Weights of a small model that answers yes/no questions on an image's attributes: encoder norm rmsnorm.
Rows from block 9 of the image encoder of a small model that answers yes/no questions on an image's attributes, named by matrix and row number. Rows with one number belong to one neuron. Each number is 128 + 32 x the weight over its row's rms, rounded and kept within 0 to 255. All counts start at 0. Numbers have three digits each.
After each neuron's rows are labels from the 100 images, of 14848, where the neuron reaches its highest value: "strongest on" is what is common among them; "peak on" is the class under the peak. Only what is clearly more common there than usual is listed. The data: drawn branching plants. In brackets: how many of the 100, against the usual share in percent.
# fc1: MLP up (encoder.blocks.9.mlp.fc1.weight, 1280x320), inputs 107-213
# fc2: MLP down (encoder.blocks.9.mlp.fc2.weight, 320x1280, transposed), outputs 107-213

fc1.34:164104157104144112133133153103121083170128097099065094215179070136081126140124089091149061117102178149125146111118067112091139068109110135140138094146164160122186085174156221085142125198139123134161139167084130091069137132106109111121120149185093114144153094132126095116105129148123117158112095118090141104198118144109190
fc2.34:090146132130072111106133107114157200149133058158188159091099213124137137144107151161086153139151088108119121150140205140146150105144163123134083137134085102130103172127102100120163130138164105116089113139153117159190144146158149129083130094099150122074084132152170166104150110069130134143109191157160108196076136108121066
strongest on: autumn leaves (49 vs 16.6); spreading (47 vs 16.2)
peak on: foliage (63 vs 6.1)

fc1.633:126075157153122142202158095194156111129121111128154128149134092117196113145124149121131129112108107089167112103133081140122145085113139097090146108057113102123155090140104102075166205163129142137140121116096164146130120109121120147158119174154177178135098093103124180105147075109171131091100124112171079169161088111143109
fc2.633:143154052086130174129062182147168116149121193116077101093154168083084122108117119100093102132200137172148178168152132156156100169158122136173114125189139152164084155129149086166058093110163134105093147100162086137090167169123099168107092111126127116121150156116149121144134156183129185176116190145106168110091142156099148
strongest on: white flowers (78 vs 17.1)
peak on: foliage (52 vs 6.1)

fc1.168:144151117109157149155082068182116140170113107109089133176081157135090111095138088164125171064103184101119132105103101111086173117107104133130111116123154115108098058136117130127221159107160068098092135059167160165090092113133114116137123082111136101146148110165153092153131178168136134101138151145115084089058144203172155
fc2.168:107105120122150089107134174129122110119149102125126120128139122125200080160147133114078115119115129151132171094195196106186104171174171108133157084113082105143158206138105124130082122093086132150166144115158097191138144204093150110172127160165063196097162162104063099106146085105090104142114084096113201118141134102084142
strongest on: white flowers (100 vs 17.1)
peak on: foliage (51 vs 6.1)

fc1.594:160136140125130165119128133143121131165212177136159144114139174056136114145139072092116199136098120164080179140139151122127122142095078173082145108086144107085140167116108133089111090175140068146204076120103167155078125143192060119159143140138089130151158099061126109139111138135142138126075113147104172113131121129108133
fc2.594:140134165094195144168109131171116157113113087121103125186116091157125112127087106126167099110138129107105179143138108152144112092147125105108102145167089108179115151104157151126110079108148163070112126080081112121183130170073137113167085105074115157117121158133144153145123117074170111182138122128110171118133080129122065
strongest on: two-way forks (80 vs 42.9); spreading (51 vs 16.2); autumn leaves (45 vs 16.6)
peak on: foliage (46 vs 6.1)

fc1.38:081104154130126147153113119103142133132130160122140191191158074173135142178115091092091149109145170101129127132129107155156169148113128117149109093116153140163166111104098031114133149139115185113112128130112077095069063120159172156150127086163196183137069097123147189134146111092154150156179093114185157199125084105136110
fc2.38:184208063155110099157131099176153123083140158112173079106117108090095108073136135123154134109165142183131165118139081116163117152142100092146176085124084138100063117097177200173127079154123129129145104155140160097173171069102117142055132108126111116120209128126135094120097151163095185083097154121136070084081139152119152
strongest on: wide (53 vs 16.6)
peak on: ground (89 vs 21.2)

fc1.561:147095157155156148141142133132193166126065121184077172100069181137208133110111102118106153232112142138104096144140104140147173208126121123076045149163116088135166155187136128127138150078075105129148082134138144115145115094088112106190190113103115181128118129112206187127099141181091197119196109131064097203123114123148177
fc2.561:148128128150167126140129135131078138135158143033169121187112118164101103174074168142131109104111110112178156128170135109114112091117140108139114156104150136085098136109140073141195095104146111105133182120144101180089110117174127191103138163119096156144163141154081085096131138074153060127122118090126179098119168129118134
strongest on: thick trunk (61 vs 32.5)
peak on: wood (35 vs 1.6)

fc1.489:117115153155112185134149139096151175130096202202112136070123123108064180109128091170106113088182113116143126082107165140148116113096159155089119166151153122104053108144128160133120097137135112127047122155108167080094125098109124073117082152175132099123150112128152156131143146207154132221134148165142124146130138130075114
fc2.489:118149112102095037150122119157097128157102124158149140151078194123146188167133042099136069114169099098104118136107130070155113176128142152128108098113111172137125095160071129078137112104098164135118108140146162150135143112157147150102133042135164166090135104179130112170121099089113155106118172116177154141160095091160184
strongest on: three-way forks (87 vs 57.1); thick trunk (70 vs 32.5); autumn leaves (55 vs 16.6)
peak on: wood (38 vs 1.6); foliage (31 vs 6.1)

fc1.311:117121100214127162127145133189132142127154090119128091070130129175158099095081113118133193165183149081099169168089108098143123148093154105107072137106178075195091156090132113128115151133133136092057100135148179123106122120155130122083161127140171127106128112040191131187096183163088154082142084123147131106157192119128156
fc2.311:093104156061174119168115156105116135111152124143141145145099161093131178122096134130153073019051106150197137067140152140142134110115177140124165133134079155101146125139109107073169143122165130163186139133119066152167118151170061162108102112106082092134109110164122134078142081157200104154182154186153093148127156134124120
strongest on: three-way forks (99 vs 57.1); thick trunk (90 vs 32.5); leaning right (38 vs 16.6)
peak on: wood (48 vs 1.6)

fc1.354:143133114090084144105104164078104119141109161153142041127130146134046119098144139164104121134147158093157160097108117106115175121148101050076146153190122116189134126138185167115115080146161134170100160147063167098167106180053081105151078146195113111131126140120155141117117167158138126145121129155098114088144100122118175
fc2.354:132083156113134111097203089203095119138139109138115139149168115130156103116130131083103135145159127130110145182200131151124071108078149181151156095105111152110122164134111069107155163132162089105160090107166101147123155067174199116123179108110145148148136162111026118160146111068119148129083116157138143137142119092139102
strongest on: night (42 vs 20.6)
peak on: foliage (30 vs 6.1)

fc1.145:144117099126098074128135122139130164145107120112105128148163149134096134148167105101160122189107089125059106112115174098126181127109146211169108135123154115129133125165192155151103162084128131164081144152153123182132093114115121107116135088104193082170189068164132098086160144155064171128105095150092089175122170177089112
fc2.145:103092177155141126131136132123150130140180147128133139121102129124146134092130183150094149110161170099225084164119060132117124160136109029126131141127073124164110128120092093056145114147119151056167094120112109063145155180115128146149171132116062187078089196095112151136091143121181080143133120111136110104110089113141134
strongest on: thick trunk (87 vs 32.5); two-way forks (85 vs 42.9); bare (36 vs 16.3)
peak on: wood (26 vs 1.6)

fc1.612:145073141207152097127163119120128135140129110127132144075154129087152150115117152155146141131112182062177142095065179124145165154124174099156167120152106107115110144072090133137138128124109187132195130123111156132101105130095153092115144153125072153126099135094121092108133144152131126127160122121168192143104065116082134
fc2.612:111142138077099169119114114129078112117153139087086098118184113139142127099092108116137072154156119146091103141148093177127096110095109120125075155090119126128082133083154082198126161093150035075093154075111110166111147141085158166150092105084157078088170110091120163227155160152133094103125147099107102147166146098170147
strongest on: green leaves (92 vs 16.5)
peak on: foliage (98 vs 6.1)

fc1.81:161177156152162129168129090096104145104113028123106197172142143105141105112096155134184085173093148115175155115110119099094100144115102155096121126157131144164137091141121112098114129144148156132138089163115133145131094153074117102134089208167135137186159112077113149108131106207072128121081117158133181140141093124124162
fc2.81:137156139121154161178090122091127128128129172131098135105159155085090089191078090103182155086080178130132100124102124167116080155087186160104101108115126124161088180161084078088138093139127092101097111052101123117105159091109128141120176076150061155166200160150163114132112231114145137150140150170112139113131079132117133
strongest on: autumn leaves (59 vs 16.6); narrow (46 vs 16.7); green leaves (38 vs 16.5)
peak on: foliage (98 vs 6.1)

fc1.55:086115125099099135128143118091115148143045153149093142149147120149133098164139144153172139130102192139057162148133094142113112140136105158165122140159110146126185122150192180124126105171198090143109125156059144127080145146157082065114107131196150151147122111164095103110110133146062110166183133169168169091127134127166164
fc2.55:084127107057137062116160085178088085160184096160130171133172153148102108082142118105086172182115091093149154131099135132076102146110145108134105115152125144114102166158099077111146143089118205136124118037198125103150184078115199143146143120120096153136174049114141135043147090103170138161098180097099037139079109142146113
strongest on: wide (49 vs 16.6)
peak on: ground (86 vs 21.2)

fc1.691:090087131125122095138187130147097198210119154086150178103092129104150136084116155171107115090123128195128121130130108059154111159124095178170106117164110156125150181125104145150113103101133092106078144137119130101112099114056084153123070109170148185146118160142136089095140113156095142149119119106097151048171152102124156
fc2.691:145153111123121117131102156139150116071150098204115088090112151106147093137114144103141109159111122098131175149176173164093159119161142139132205129099121160148129119130105094106142124113096133160151096151148176132138158100203210149145102166082117108162166067089106118167048184120124094117139172077182125150117130167106089
strongest on: red berries (46 vs 16.8); autumn leaves (44 vs 16.6); drooping (44 vs 16.7)
peak on: foliage (39 vs 6.1)

fc1.518:130117101142111147117149152147129168105133159094208136100135064157126156108153079156158100112089102107101127111087152094111198139151085186105139202100076089174153170156138050164101169129082099143119151179094155128069102035080085138222137163107119117143129132155132138108131167145144108126159107142105125156123123153138140
fc2.518:120174181132097094101151203164104108130140157126100105146176142128125157116090179122116167126125175147123127089052132155074049164103117165102103097146110116128183155118148126151182138158131140100115071112130142102142098141141185148073124094148122054118112124145122096088065090111165176086102116102154156059145111092153142
strongest on: wide (89 vs 16.6); three-way forks (89 vs 57.1); green leaves (40 vs 16.5)
peak on: wood (50 vs 1.6)

fc1.111:136117157149122152126079154101142163145126091077119218134172160097174133117154113154138139115124111137133169103079082100141129106162142144155088136162112162070114129148113167182168176112156106141144139152166117136096058078162134116116092121163122106098126153149128148138049117127104125143122085130117169120136151124130130
fc2.111:146137114126143139188108101161124071121140196130147065124112149119120052149096175129176107133133193142088137136090124219116145161097146111128080083139125083158118160140066122107165121158105161150153128108146110107143168145107122161110151167122105168162105119173163113113159176072111130109165197150123048102080105121086144
strongest on: green leaves (75 vs 16.5); spreading (47 vs 16.2)
peak on: foliage (78 vs 6.1)

fc1.19:095148181160050103136179128124172115157134114120062192079171123130115125091102142131180181159127074117100149055175152149166099087111141209151140093145191141127152129150168179094100149120099079130159129175136162115137098119167136098139132091176119163122143092194126113093082170134121126141120122097173141152169176113142135
fc2.19:129134094146078142154088076146088091118109123163204106124136094140165105193062087163183185125161198192147093124071120138093148180136129104066090098106111090121099067136052092083148128121185123170124121087135164186130165125082130100177133163130116178076091110120138180173127129149135167133147103130135093162119165114123137
strongest on: autumn leaves (39 vs 16.6)
peak on: foliage (46 vs 6.1)

fc1.75:085097115112156155148070155159144126121108113145135098105093114081148129154161140179180088153105134135121176145108123098118184177157135164171152064171131125166106164189094118142180182111128120180163134123115118135121177127165111150158108094154116112130136068134087127152124107075170103154137151144197174104144192135080144
fc2.75:184168106069166134152161133133148135105162098089138130109178099141163151132127136132181169148102129149115101135076106110177158101139151140144174141170093161075130107174075186130117107158106184127193125140177142130110180145144154143104096150155141107084147076147193120123131134104075133121172140087144194202097131157114166
strongest on: wide (43 vs 16.6)
peak on: foliage (48 vs 6.1)

fc1.475:105101158156149147142110195134149091133099117164118066134145165132142145117171137190115116107124150104151109116146143134143155097159137147103196059078153136091165108105129106163135165158104105131148100088113151236102167141133052087133164094102076149136184081144134098123108166151137133122126131176155082109154148164129142
fc2.475:068126140115147151147118129132125046124155171195098069080051126105096123089074120126151051132121137124099097164113124148133078081113181131125113105151143113124132093111086105135100211083110146131116153085152135108108174142089085169105089169133071154105143167139107194156117145172151067137131152165130148094090127109152133
strongest on: autumn leaves (100 vs 16.6); narrow (49 vs 16.7)
peak on: foliage (97 vs 6.1)

fc1.249:129132115111151121182102132103109174139155136173129049131178151080086114148159165161135096144116048078169176170065208167138109107127122115146156181087147134134142103132180172138179120119151084115099178109110150161139073141138164157107188176097103165129169138204097142103113134128163192115117131133156104165126097135081131
fc2.249:134090131156095100058151132117140116121138067084133178090088131150108121109121073108148154112191205183130097096135078087077156152132150081115101122163116113084157135084087091128171141138136155110133082139153112113165187175116104102157124108138165106120085118069139103140149163125070000181167116101124152107141170113172095
strongest on: three-way forks (86 vs 57.1); thick trunk (72 vs 32.5); leaning left (39 vs 17.2)
peak on: wood (36 vs 1.6)

fc1.412:158126183119117122139061138152129147058117095169073161112143143113099165143119117114089149206123101194129132098121095122099140159137118161145090067090192116130134133117108110090164178115127202163159179120111135064092098140135134160142143114132129143102135169173159124104127175141195118195066142117153074102112170105099169
fc2.412:083152071107086100178209149212108125169114154061139107064119122173147138118166140177174141150123172176118187155126120089168089134139149081123156141106073064102149084130097092172133103151117079144122129111166136114137139105087094108102168153064166143134134146130095112134122069143113146096101151118078144178116169144148092
strongest on: drooping (47 vs 16.7)
peak on: foliage (26 vs 6.1)

fc1.627:112157142128140124179065141125170152194149164128065145078132112146161103162122108099152122114144120151180064152092155112158177171152104135093149120100130136133072106121096154152158144104164111137097177051090147174136188056174126147175100101106154062111135099129078127151146134176078156150163148072117052134094121143142083
fc2.627:198107101099111106040144091102124119117138113133170183143117151181069119115182186107088132125125122098132158130172081126137087121147153098194089116134155155101192158131114082143157037149109119079128131189130110120103136167096196111099135137127119177118121127065200138157098127140186064092125145144101167147144091097133118
strongest on: night (59 vs 20.6); autumn leaves (43 vs 16.6)
peak on: foliage (26 vs 6.1)

fc1.713:162104115139145068142147117126138162144148117131115188146198129136129165111155130118143078144108154070080122067146175127157090136148099067149079102134148165156094074180148121133157065109146093162135171137140192160167158083149148148117196145188132103147075099115166109100153134132125105153148084062127103161137116131142129
fc2.713:112107159132117161099105097144173122128157143137126101070135177128124181118155121094110106195099208151140173078110116181163146115166056173144134106079166095069134129094100122115098080147083128126144109110096095097124105108179107066132121129132148132128096162138090082100133155110118126116028154192059176144130121152205100
strongest on: green leaves (78 vs 16.5)
peak on: foliage (69 vs 6.1)

fc1.319:129186122172134077111135128096122115140088166184095133127105136144139196145097066113141096147124122148102133122109125156102157120140126126034112143169051137128144148171150137130148098092076131066044122130060107163137140135073131129099133104184075185188125102093166145136148129159106155146132158117119113085157105095121103
fc2.319:114152156127095115140144112134168073205136105132141136137092106188079129140142176121105106151122121126114107162113163097140126123130135129146119075123078191126158045131102149086116140165177172142176123127119107131078109218183158130154104123160201085125146150169131133137115199122133103101160079100105157132209185152156104
strongest on: green leaves (36 vs 16.5)
peak on: foliage (46 vs 6.1)

fc1.231:105112143154137124125050126104127110076104130228162183130132107113140138132126118171138147150137150055133149116123160112168141067106120139095165118103101117123123136151155102137077077126150126208113127131127063103141158113135111115132094075161094136056162117081135160142112188127155108133118140171146150132133081112137088
fc2.231:052117127077165082167184193152078108186087154103151063064132097096104117117166115121153085075137144107134135136127116166139141154114147112093120136057126146129087123128133143147149139087128143062159122128133192180146109158090118175135154104152132073098069168138095153149087057172107155077162096114210087135124140181116140
strongest on: drooping (55 vs 16.7); green leaves (50 vs 16.5)
peak on: foliage (69 vs 6.1)

fc1.436:157183125092131185122103151091157097183099169110100173150168077141173169119137149186138165123091154103149150109132141168111137094151071116129105140101167174088066175115082133135127154124129131115085151178141153063121124105136120141166089167155119108097130183157137123151103103169109141126118111138120092147131169141096162
fc2.436:107098179193158071152140077141134155084150094144126089113093206149107115103130127065104107101167064141089121158133123078173091133090216176125133129140107131153176064125140143120152114182131129125152123099133076181134186187141158103119185100118170130107120052085107149114159122079141115062130153146140175160124115127165095
strongest on: autumn leaves (39 vs 16.6)
peak on: foliage (41 vs 6.1)

fc1.458:138102085121170082102102174136078127150115125117155138165106083108124124096172122118113175103155120188079116140135108128126122131156172123174136156155095130110149136135131151180117116132104096130102137093085177067084117118120182067141094123164135187094114047148179179110159135110095092165140194116154129096088114146170127
fc2.458:083158164067125177082135064071167183138184146087118145098088089092102099117181143158086096117111178116170140145162133130096138164199094132101157048156091162070144149152117103139098113109204107128117156065128133119133168071126127130092095115160119116152178120158144079089128114067116043131170092119088106077118144128159119
strongest on: night (50 vs 20.6); wide (47 vs 16.6)
peak on: ground (97 vs 21.2)

fc1.6:126143123089104165109113120178142089179154137191116104089153156155081099129114172218143091132109196165173158104171107138136120159117127142164092132092112096130166115086162161164123129145106176140099127130147090163050131119079133134144093094091130124120157120163095044114153066130108053144092129102130124097111151151157081
fc2.6:110123159151147066130117171075102151048116098094106152138153130129138098158113090106102162109113070071065091145107110122145138143171130110083147111161146125109129127181098101080116186103129133159155125146148137120190113167156144188125138157160133140118149126136162169160052124094151195129098088115167182119119095117099188
strongest on: white flowers (56 vs 17.1)
peak on: foliage (40 vs 6.1)

fc1.470:148181158121128110148147099118207213141078117129142150106151101149021124075141109166109121203166136133135091077115133127142116075101187178088076127050114149115117130151121139162103198126160155115148104095101111113094128131117115111170178106110138133120137136154102100123068132166188150136142090106157129125141115102132103
fc2.470:084068157133107109115092165143109064182130159122090081120130158105187122114140129097143112106065148075069144120159138100160112129155124092145181162171136149159147099074104108144165093148087091112102140072123134132161133117096111189129105112133137128135160140123151171180149134124107078197129158135134088122135170133089166
strongest on: autumn leaves (98 vs 16.6); two-way forks (68 vs 42.9)
peak on: foliage (96 vs 6.1)

fc1.463:147104077098122194097134108137218142140079094137153074140179134159213093150172105111112097106121101078149059162133107126164133088146129126090157175120153153135057193105107153132169165078120123058149164107122171154113112107148119173096098144114100160117161079087124148162181132217112100129196112136152098164058151164086078
fc2.463:127140120066152168142092137094120143121115138139075122096117131124105089187203144135092141089154126050078110095120118149168127104164157175120148126171072133174081133094152120152115112161086181147121076106054144141152122137112133115165132153160127125156110142115139163083137076135165129098052156090119138071112123053135068
strongest on: two-way forks (80 vs 42.9); wide (40 vs 16.6); white flowers (37 vs 17.1)
peak on: foliage (59 vs 6.1)

fc1.30:112118151152146159148154134127142113163130115104134162149210164143067118063167115183152129113127118104152101168046083114125196155115114150068129133091131082133079079093109113047092131142098113176194126156173139121147111096117113063095095104099142163132109116070106025092093179190117101100146118095118119169107079142073127
fc2.30:124153122105158162149123158175129143127210135144156120108131073128200154158123099151095174092146093083110094084094134062184108141153085105151084145102118165108107111112146085168108123130121145072066094103139078171114109140105149178147125105132105086133096117180095117140126095100160170132118114165135100068159171123128151
strongest on: thick trunk (100 vs 32.5)
peak on: wood (52 vs 1.6)

fc1.274:187164107106129158098122083143166100139135146086122110163116138166132085155093155115181142065154097070113166147067149132164081066134095142139131166142158158121131153156186062074151074178066129165189125153083111116098175103125103138088097093155165152138131084110114105148087124092113044129137088133103134171134160143103122
fc2.274:142096153113138166158160179058177184120117186161149131153139147145086089138181077074134144087095069088118068121123127122094151160075179091119107115141167135121095141125151163116102134126148140056146113115130137196146084147127086106104097154103101101159115158128099100097162158212076137062165063091194096092129121121100095
strongest on: drooping (46 vs 16.7); pink blossoms (41 vs 16.6)
peak on: foliage (31 vs 6.1)

fc1.584:141180077080107109142158138197158072114104166146185115115139170147150144128126107140139113104172109096100134128160167110164102143130190171095082133142110142095122086187178191115114160156093098139159183145106121151141175110142124109105121142126099135119103112119150091117035118141191188109146152120177135144143063129148170
fc2.584:111053143188106164157122201143154162124099099103137106153067106129149152102115150150132174165138151101207120069122119112136132086098134106094111144085123145143108126130151110186119178156096170148066090082156095112094125104080131204135099141140180120118113199158169169165109129122101084121131111117102125073121158121136175
strongest on: thick trunk (61 vs 32.5); spreading (41 vs 16.2)
peak on: foliage (30 vs 6.1)

fc1.112:101084115100142138181144208135161095091118065128142206170084085102103144102192142137112111088138136103118193125139176181118159129132136166144110108085132128127185094113114130103124113110132175105127158094124090115144126133143143082178120114123100121100122124072123124129138150177090127124156069153149134139167107109114098
fc2.112:142153108170144163082116082150120134132111187167110036084147139151156162122095130095128149153143119158090094082127104103125150192145182134124112148136102135104126160133112166167097157066099192135133090107090176155129189097087158183123166133115158092123104129144103087148119109116173136175144181123107130113029074109092122
strongest on: two-way forks (73 vs 42.9); autumn leaves (62 vs 16.6); leaning left (49 vs 17.2)
peak on: foliage (43 vs 6.1)

fc1.396:115116170186094174113162085151142096129062148148086168141068099128125100148128142167111175144161127123142120099173172170096101155122114085155081143146150093103088094086157163113133193086109169147127154172187190093155132108131122143129071123106145154169123067082128139168125110126182150132145104157166140079131119090126158
fc2.396:113149145153153128255108105105104181142129120119106147084207101079136124084171123104092075142071129116134103129086077124063091128127147120077086093165086183141166135171122142093067127088176102170120115151114065119104134121095144180106111133132133091131125137195104169075151094076172108096157150103046125146108108212163105
strongest on: white flowers (97 vs 17.1); leaning left (39 vs 17.2)
peak on: foliage (56 vs 6.1)

fc1.25:191120116183103135124149112173181100087115114093142142108107119115129112161157093153123107092126103157149194110179094170142090084101155176093120157154137087079157104104069073113128211119092126112161107156125056159151134102116147071194164179110129167140133119131114116132002109130111133114100114128173185093125163112099123
fc2.25:123121127106143128152143161136072145127163108127102127146118091150218162093109179157122148169130122135110068118108123110109167087137113120117134153108148134145070085122131166138133080142172124151090153066160154114109092182114096197088115104145115147185175138158139137125207140136098174115155149078050144184057124112119131
strongest on: wide (43 vs 16.6)
peak on: foliage (29 vs 6.1)

fc1.421:091119124191108162111102109128141122144130064143152124112159133158135104108145122113151156141159120098136168150074131104088172133138147091111180108091127150151087081117193111055098131135124111122060183073100120128133163104204086162102145162172153111080113025154093152118110142130137087103161110085149141098158112072132133
fc2.421:132155093073142091141128126123112155101163175143104185114119120158133103139103161121105074112122153129191096110156112141150113108101110149138105100201090174114135132140068137165169066167116164091164067173136103137121106140084182128128086051107131150141133189107149117132133117185143161161132152137133069173090152190180140
strongest on: drooping (37 vs 16.7)
peak on: ground (57 vs 21.2)

fc1.90:134070126143126203088056114138084095116081148183130097165119065152114145105131149104151138067081100182184151123117094101128138125114139152098172195174090093145150147067086126148095139119117150166188109127182069112173171083151117126170133128110074133135127126155087082143132150149141086180159141165174161112124159135154115
fc2.90:143157129064169092137115153083153099105118139092103202101202151128159139150104085117090169209106070073069134089131142139107154126083138102166162102121127139102139128176158121094157091144134120119173187184096128116073070141168137077120154168111165084168156094115152146092115073079109150062110123103109136127081088191091129
strongest on: wide (85 vs 16.6)
peak on: foliage (32 vs 6.1)

fc1.651:097134155140068152163121128117104186142141125093085115103111171145152156069109136129126102126155171120135169182114123112161116139111135131161141097098123135139134133076183107110100121070120173085103140113107183129107098100087074194115131107131082159164144100125109144117099059139165189129106197195102122125112154100163178
fc2.651:139151158121132133167126062139078100139130093167105151079116141132115174167210096128066151194139172142138110170183092148075097132150155093118169115140153090158120123156079128224162147127098064069152120121171088137099169162143165149136145148086128052107123095116141106127130133104105148109160061120104135115127125093125123
strongest on: night (55 vs 20.6); green leaves (51 vs 16.5); leaning right (40 vs 16.6)
peak on: foliage (72 vs 6.1)

fc1.537:163136175098134126130121150133154122158150117139126128150147091124110124146175180092136085100108168180220156110125152092125155115162100094117188125090136135215082159149084082122129166123090038150149127114154071104132147092145157100233159139175112118167177146150068127158175060120081104067177118124140178138152124111097118
fc2.537:117094123144151102061136069086111052138133099147065180137157142103152091107066128130055148131121131101074119149137081134111111109161090179106119093151129104057169116060170141154114112125163212109159111134114177156170106193127111168136115153089136136122115139141185121113114191109162183139091138122150118154081046076157171
strongest on: wide (92 vs 16.6)
peak on: foliage (37 vs 6.1)

fc1.7:077128103156116164149172063150112164095143084098146166102143114124131167131103159181143145118130165102106109152127108144103100128138153127133096065163160173116115073103130146113149183152113107112113134169134060095153120076129124049122146135107110102095056127133167120160121068119151078158114093134122154140112141166124214
fc2.7:164161161128104155129089163079110096138127107084127106124122181166135121151146100100100035136108106146130139134107162177148113108120134160169122118119116095112114153101107103148109056118086152099133113096139133077095180174153176157095100109138106127157127110088113089160182154127122184064149186161190125175105075061147094
strongest on: green leaves (100 vs 16.5)
peak on: foliage (97 vs 6.1)

fc1.634:084127142104087167164087068116121172112129161135155164130135107120135147121139116129074105171117125130141144135098136098146115134192124119143090089171157184110132136176223079142118047129147160168121156103091102150100139095092126164140139125188145136128143073149110144135100078175144076118159162223122123164140079130148111
fc2.634:126090162136215079155150159143126057115176134106164146149182137177147085143070122087236109143150136123178091101095061116190173156157117133101184136158113136130074104120025217181177101127124141125121103094123171137127114136104153079167097128145142151148162160083116119126130171115142173167126122107160127151107111113136149
strongest on: autumn leaves (75 vs 16.6); leaning right (48 vs 16.6)
peak on: foliage (61 vs 6.1)

fc1.175:128077095147137114119127108164144108073117080115135191162107132135079164073125135087083139099168158132168098141163141136167155176113079142180133138113169158123129171108109136072120086123155157125148163099085091216126115100130120150141091137116140155092148136107141128149094082126117179124146124183131126151118120075145120
fc2.175:159163139117189138047124157109150115089130186086086108138117136135146086129154137090167129109114094157091106107042121104090145093158148118126141108093083145128130109105114156168147132108114140126158094088141093106153169135066157059143093137114151089148074150152146115132191194155154121179106127145087103126048117165103088
strongest on: night (50 vs 20.6); wide (49 vs 16.6)
peak on: ground (50 vs 21.2)

fc1.448:035174165140107195104123160116120143072160199105140116127120065144101153133126105131134140184100154163120130174101114128097105117155139153110138171119101112097088066143140188073125149148136112158173170136079095095148126136120154190130102131150148128142068143142097084143114095165152131134137141174071114175165112090112054
fc2.448:217077104144150120129164134117170136194131067147104138112118197092153151156139165158132110130116124116131146094139123169066123126131103100150146069175130119137131152091138065150146146048124160119107113148139104128113136117129088081121149095112191137067099115123126113102129175099107119034101101080150108084092107138165151
strongest on: red berries (64 vs 16.8)
peak on: wood (28 vs 1.6)

fc1.606:137081184086083190138138077174111122121136130138187155073149117195163127095110206142157117111150156139175139131172155108106152188165107127134164148181185141129122117141084140082146111147184101144148188101112131148176111096132123111148088116148169158146129092145131194067145136138150084093123132125107136139105120173118130
fc2.606:140170083111150121194072129120076107069135130168029066154189143092158121115164080137093094145179109085116118118175123115138079156165113145149149097121131172083153191128093094068157148105126167123142075125118095135129125134171109118149117130102157099196152158150095139133150123154134132139088151156081118124197204092203112
strongest on: three-way forks (88 vs 57.1); pink blossoms (44 vs 16.6); night (42 vs 20.6)
peak on: foliage (81 vs 6.1)

fc1.306:113125071128126157136103151138163175120135153148165126151153134139129137072092190138106160102112084142102171138150089136179149132114114115145145112123175102141138105098175138115151061099120092144078121129052105115104128158064150126161095110050123175123176019168065098143123113193128061110134095155135157155137154177099049
fc2.306:104120144150139137146070153082059141131096158171144068125063118090193098094158200117067083117096072110129128100125125180124082166113164204154132156171090105164181132125111076122113154146099129139126131136108118063148126134146133066119108098183105094089087152110163083159151149081086126135100132118140101138160094098089101
strongest on: red berries (100 vs 16.8)
peak on: wood (25 vs 1.6)